{"model": "audio embedding model", "dataset": "short made-up English sentences, spoken by a formant synthesiser in many voices", "train_examples": 26041, "gain_aug_db": 6, "time_shift_ms": 50, "input": "waveform_16khz", "targets": ["intonation"], "num_classes": 4, "embedding_dim": 192, "arch": "ecapa_tdnn", "norm": "batchnorm", "activation": "mish", "depths": [18], "kernel_size": 5, "wave_channels": 96, "wave_strides": [5, 2, 2, 2, 2, 2], "widths": [320], "am_softmax_margin": 0.2, "am_softmax_scale": 16, "init": "lecun_normal", "optimizer": "soap", "beta2": 0.95, "lr": 0.0028, "beta1": 0.95, "shampoo_beta": 0.95, "eps": 1e-08, "precondition_frequency": 50, "max_precond_dim": 1024, "merge_dims": true, "one_sided": false, "adamw_lr_other_params": 0.0016, "steps": 2900, "batch_size": 128, "epochs": 14.3, "lr_schedule": "cosine", "final_lr_fraction": 0, "warmup_steps": 580, "weight_decay": 0.2, "adamw_weight_decay_other_params": 0}
Rows from block 3 of a small audio embedding model, named by matrix and row number. Each number is 128 + 32 x the weight over its row's rms, rounded and kept within 0 to 255. All counts start at 0. After the name is the row's rms in percent of the matrix's.
After each channel's rows are labels from the 100 clips, of 14976, where the channel reaches its highest value: "top examples" is what is common among them. Only what is clearly more common there than usual is listed. The data: short made-up English sentences, spoken by a formant synthesiser in many voices. In brackets: how many of the 100, against the usual share in percent.
# c30: last pointwise conv (model.blocks.3.c3.0.weight, 320x320x1), inputs 80-159

c30.149 109 [104 122 136 124 107  99 141 129  95 170 126 200 149 172 174 206 128 117 119 138 160 113 131  95  83 129 174  79 141 122 121  75 124 151 152  87 136  57 210 109 134 118 112 125 149  72 133 215  69 118 107 121 159 152 122 188 149 102 140 126 140 145 141 157 133 109 131  73 145  22 185 146 190 127  84 104  97 164 160 140]
top examples: voice: deep voice (98 vs 24.6)

c30.175 086 [ 94 111 161 162 129 193 155 128  96 120 169 124 149 110 155 105 129 143 187 135 116 117 158 128 138 112 126 150 142 148 174 143 145 151 156 117 120 148 127 166  80 122 129  92 173 119 125  87 154 165  93 131 123 160  91 158 108 142 117 105 138 189 148 112 140 119 139  85 111 126 105 160 153  71 177  79 141 121  99 161]
top examples: number of words: 3 (25 vs 4.9)

c30.192 108 [131  52 166  98  61 165 132 175 122 185 138 157 135 141 131 134  97 177 108 170 128  72 156 192 180 116 110 171 111 127 166 144 142  98 178 160 130 118  70 117 129 122 125 145 167  96 139 133 146 154 114 134 183 130 137 152 119 130 116  46 161 121 157 210 129  91 101 147 180 147  98 167 129 133 131 117 170 171  98  98]
top examples: voice: deep voice (60 vs 24.6)

c30.168 104 [192 129  68 121  91 152 148 126 129 116  73 163  98 144 167  93 152 151 169 156 143  90 144 144 139  97 129 108 155 128 143 161  73  85  61 134 166 104 131 151 158 175 164  87 130 158 134  62 135 148 101 176 158  46 127 156 138 123 110 156 139 146  84  84 152  96 187 118  89 152 140 153 146 138 136 138 114 170 203 105]
top examples: intonation: rise then fall (49 vs 23.7)

c30.283 113 [120 157 135  93  75 108 124 131 212  88 106 135  69 121  75 119 165 116  93 104 112 117 131 141  83 134 145  91 129 128 108 144 120 227 129 108 136  66 118  87 140 140 138 104 112 141 123 196 114 150 134 102  43 150 188 186 138 104 174 131 168 130 123 142  86 113  79  74  76 104 108 217  63 121  69 104 106 175 126 156]
top examples: quiet level (69 vs 29.1)

c30.308 096 [151  85 136 112 180 154 129 102  82 121  95 116 162 104 101  97 129 141 101 129 107 140 128 118 149 132 106 178  99 108  99 142 150 151 130 103 187 141 150 132 135 156 181 118 144 171 173 174 128  83 159 146 164  96 103 114  93 128 115 114 144 184 136 176 108 156  80 227 156 142 112 111 101 126  55 152 168  80 102 107]
top examples: number of words: 4 (64 vs 28)

c30.50 106 [ 93 115 160 107  77 150 149 132 148 183 122  62 131  98 132   9 103 122 122 134 178 123 119 100 173  94 148 142 181 128 139  85 155 136 127 116 139 105  89  96 122 167 152 164  96 142 127 136 144  94 173 135 187 138 111 150 171 125 146 109 184 198 157 126 112 194  96 141 165 154 115 120  80 184 156 153 164 151 194  92]
top examples: voice: deep voice (83 vs 24.6)

c30.55 101 [111 151  93 111 118 163 125 122 125 137  90  98  87 140 151 144 123 100 122 139  95 110 132 132 120 162 145 123 147 149  97 167 124 171 133 109  83 201 100 120  98 136 130 163 230 108 138 160 165 169 123 150 130 109  99 107 119 136 111 115 217  96 171 140 121 152  94 129 159 107 131 162 126 135  70 114 141 117 138 104]
top examples: voice: high voice (74 vs 25.9)

c30.314 096 [111 134 168 163  88  98 166 166  98 163 137 122 144  93  90 179 127 213 153 121  93 118 107 154 138 132 135 180 149 124  85  69 108 130 126  77 115  88 103 156 141  94 149 105 118 164 142  59 118 146 155 143 170 133 116 183 114 133 175 123 153 144 145 117 129 134 131 113  98 117 112 113 164 116 163 147 149 141 135 100]
top examples: number of words: 3 (29 vs 4.9)

c30.89 104 [ 96 145  47 204  71 164 115 105 140 161  98 120 107 106 141 132 189 117 139 162  96 114 135 168 136 107  68 124 165 121 156 144 132  97 114 115 133 123 103 150 148 137 106 127 127 167 114 155 140 155  95 148 118 159 151 104  82  53 166  99 118 202 145 144 143 121 132 152 130 118 156 145 129  76 102 139 130 131 116  99]
top examples: intonation: rising (59 vs 24); voice: child-like voice (59 vs 24.6)

c30.100 100 [181 139 192 192  72 138 122  90 122 136 134 111 195 127 101 125 158  99 121 149 137  84 130 133 146 132 180 203 153 184 110 100 154 123 149  89 138 126 126 112  66 125 147 124 180 162 124 121 129 116 158 120 102 122 104 106 145 129 206 133 118 146  98 154 142 145 160 130 104 209 139 112 132 158  86 111  87  76 142 151]
top examples: intonation: rising (50 vs 24)

c30.62 100 [119  28 138 146 172 118 145 140 112 171 137 154 103 110 194 128 162 138 114 102  93 127 114 152  95 146 103  92 121 110 141 173 199 144 108 122 182  96 117 164  89 151 132 171 137  94 221 154 134 112 162 135 206 182  99 126 142 158 163 145 149  96 123 118 141 114 116 101 157  47 118 102 115 110 138 130 124 131 132  87]
top examples: intonation: rise then fall (50 vs 23.7); "where" (35 vs 12.2)

c30.265 110 [120 135  74 115 144 130  81 155  98  89 126 140  85 119 131 119 210  75 110  96 137 115 154 139  60 141 124 113 102  99  53 129  83 121 144 100 118 145 107 136 118 144 161 141 156  48  53 158 102 149 168 139  71 113  94 144 118  87 168 128  87 143 106 174 125 141 166 197 113 179  75 142 119 120 129 117 115  69 156 119]
top examples: voice: high voice (67 vs 25.9)

c30.249 100 [ 79 131 135  59 127 179 156 114 189 107 191 159 134 174 145 172 181  60 133 177  87 129 145  98  79 126  62 153 119 141 186 121  93  64 202 107 109 110 130 107  86  93  96  68  75 140 125 108 100 150 113  96 146 191 114 113  98  67 132 177 157 101 161 152 154 115 136 122 148 113 113  97 120 154  82  76 166 100 211 164]
top examples: voice: high voice (52 vs 25.9); "is" (30 vs 12.9)

c30.156 092 [126 188 122 124 145  89 156 152  75 196 174 178 150 162  98 161 164 128 166 188 143 117 137  46 131 106 106 178  57 174  92 139 168 170  82 188 144 153 126  81 129 174 145 138  84 162 111 134  93  91 130 166 162 144  98 125 158 132 114 122 131 152  96 129 167 117 148 119 140  77 160 157 168 138 126 167 132 107 127 119]
top examples: number of words: 3 (26 vs 4.9)

c30.253 109 [124 122 100 103  84 167 104  70 134 137 117 121  71 139 179 170 147 122  66 122 140 122  74 150 109 157 106 141 138 111  52 186 128 111 112 101  77 107 205 165 121 105 169 152 159  96  95 167 100 108 120 102  89 106 157 140 155  72 100 134  88 163 137  74 108  57 116 121  99  77 139 137  89 100 174  92 131  94 116  95]
top examples: number of words: 3 (26 vs 4.9)

c30.58 093 [104 105 160  58  97 147 155 125 126 103 142 140 123 143 133 113 191 159  93 143 152 154 128 116  93 133  95 110 119 122 128 107 144 124 127 176 135  93 123  92  80 113 134 189  78  99 126 148 170 150 109 143 209 135  90  40 107 139 102 107  98 167 120  74 117 136 126 140  96 134 137 112 192 150 117 101  73 153 194  90]
top examples: number of words: 3 (26 vs 4.9)

c30.266 091 [ 64 156 121 127 122 133  81 162 178 105 157 118 131 118  92 121  80 158  57 106  80 159  88 148 147 106 143 196  87 155 113 140 128 104  76 173 172 213  98 140  94 100 129  98 117 107 125 166 104 103 150  97 171 114 109 127 208 121 172 109  97  89 159 102 130 135 108 149 167 109 161 106 144 121 188 112 141 142  72  99]
top examples: rumble (26 vs 9.8); pink noise (26 vs 9.9)

c30.153 114 [ 79  88 151 123 101 149 149 183  98 106  47  90 148 119  77 121 133 152  74 215 205 151 145 146 146 118 124 120  76 117 100  79  92 153 107 162 149 118 145 109 186 100 105  72  50 146 125  92 124 137 129 116 134 147 136 120 157  72 178 115 132 146 126  53 127 149 118 137 105 167  72 136  70 152 208  58 106 104 148 103]
top examples: number of words: 4 (57 vs 28); "where" (32 vs 12.2)

c30.85 092 [140 112  89 116 188 156 147 153 141 139 109 154 138 114  89  95 120 114 141  47 140  20 139 107 127  62  96 138 118 124 184 150 129  77 174 156  97 148 111  91 115 146 191 148  96  96 114 165 122 156 127 230 102 113 119 126 111 116 108 140  78 140 162 120 159 148 110  68 102 105 127 151 120 115 123 160 217 139 167 107]
top examples: quiet level (75 vs 29.1); thin (high-pass) (63 vs 11.9)

c30.19 096 [ 85  50  36  90 117 133 135 170 167 187  90 137 136 175 133 126 132 152 150  77 146 177 167 122 123  64 129 116  88  80 146 116 103 168 155  76  74 148 124 105  96 116  85 148 125 108 183 143 110  88 144 129 171 162 132 151  99 135 141 149 161  73 121 159 194 163 111 231 124 198 102 122  85 101 122 146 113 112 122 111]
top examples: voice: deep voice (61 vs 24.6); "where" (30 vs 12.2)

c30.246 095 [100 107 123  76 177 138 173 161  85 121 165 197 148 127 146 114 152 120 135 204 157 110 106 144  68 145 124 164 140 138 124 150  83  61 133 169 177 176 126 175 137 142 133 121  53 172 121 162 146 158 113 155 195  54 108 130 122 157 117 147 101 158 113 118 170  93 139 124  89 129 142 138 124 137 108 160 127 187 139  87]
top examples: voice: high voice (57 vs 25.9)

c30.191 096 [108  93 152 156 146 168 132 101 126 101 119 111 192 144 127 111 105 112 112 117  95 187 126 117 176 111  84  98  98 108 175 115 113 142 106  68 175 200  95 129  96 136 147  98  90 169 110 127 130  85 121 160 129 109  97 111 245 110 197 123 104  87 132 118 130 107 129 119 153  83 134 143 151 144 152 125 163  33 162 106]
top examples: rumble (36 vs 9.8); pink noise (27 vs 9.9)

c30.31 101 [209 135 165 115  92 119 137 162 134 159 140 172 127 159 138 147 134 159 126 179 129  78  98 123 106 120 112 115 152 166  65 141 124 187 112 116 150 199 177 137 136 102 133 148 134 108 148  87 154 126 135 139 166  86 141 128 135 104 149 110 126 144 119 115  82 127 127 155 142 161 145 122  91  92 163  97 128 155 146 124]
top examples: voice: high voice (67 vs 25.9)

c30.300 104 [142 101 113 121  88 194  79 106 115 120  97 136 132 121  91 151 140 154 105 174  91 201 136 160 132 173 159 121 147 154 139 138 114 180 112 140 175 177 138 115 130 161 114 137 111 113 106 114  80  93 117  31  65 159 112 149  84 125 104  71 116  77 132  86 115 115 107 158 105  69 135 124  69 100  66 101 136 117 143 162]
top examples: quiet level (83 vs 29.1); voice: child-like voice (68 vs 24.6); thin (high-pass) (44 vs 11.9)

c30.93 080 [145 125 137 180 132 155 145 170  69 110 128 152 162 171 154 139 121 104 118  97  62 116  70 147 147 170  84 141 183 113 143 173 122 130 115 222 131  94 143 112 112 138 142 138 161 103 234 186 181 117 166 106 119 129 108 150 134  92 137 160 111 112 118 109 103 107 178 170 151  71 135 137 161 160 134 166  26  89 116 117]
top examples: intonation: rising (52 vs 24)

c30.295 112 [128 124 131 164 146 138 132 114  86 138 118  80 132  92 124 188 120  98  84 197  87 255 120 216 150 146 102 178 191 166 123 114 121 139 177 134 125 123 157 120 118 128 119 106 100 147 132 116 218 120 129  70 117 106 150 108 115  91 122  75 133 157 102 169  80  77 110 141 174 131 133 104 135 107 137  62 137 145 132 108]
top examples: quiet level (68 vs 29.1); thin (high-pass) (60 vs 11.9)

c30.88 097 [108  98 137 102 161 119 185  93 131 111 177 140 185 136 138 119  94 136 141 167 141  86 119 131  69 124 165  81  92 174 125 154 155 113 125 109 118 112  78 118 147  82 131  94 133 145  92 120  75 135 146 167 101 152 135 154 127 126 156 136  84 157  99 159  89  92 214 120 119 152 123  77 168 118 115 161 106 139 177  70]
top examples: number of words: 3 (25 vs 4.9)

c30.216 098 [118 157 154 163 103  89  86 193 162 106 101 155  69 117 166 134 166 134  96 129 165  94 112  92 110 119 126  67 145 135  76 119 125 187 167 162  90 113 133 120 147 195 126 228 176 108 132 129 119 167  78 129 166 139 126 142 110 181 101  95  72 128 122 165 145 179 142 126 137 155 156 128 168 155 113  89 132 157 119 177]
top examples: voice: deep voice (100 vs 24.6)

c30.243 110 [111 137 158  86 145  83 156 143 112 116 157  85 107 182 102 164  79 126 116 178  53 255 182 153 137 155 199 124 119 127 156 147 124 168 157 116 164 170 146  85 116 142 147 160 114 137 124 129 115 119 123 142 138  98 155 135 172 109 137 100 148 112 116 131  97 147 120  76 115  84 122 131 113 121 118 184 120 108  82 173]
top examples: quiet level (65 vs 29.1); thin (high-pass) (54 vs 11.9)

c30.197 105 [164 172  99 153  82 177  61 112 122 102 188  82 110 111 144 130 137  26 168 140 123 145 150 108 136 107 119 107 109  97 163 126 103  73 158 202 181 186  73 127 118 223 137  77 108 113 116 152  74 135 150 159 123  79 193 141  88 158 130 120  74  72 122 141 178 188 169 179 136 223 107  85 128 152 196 119 123 141 108 138]
top examples: voice: deep voice (78 vs 24.6)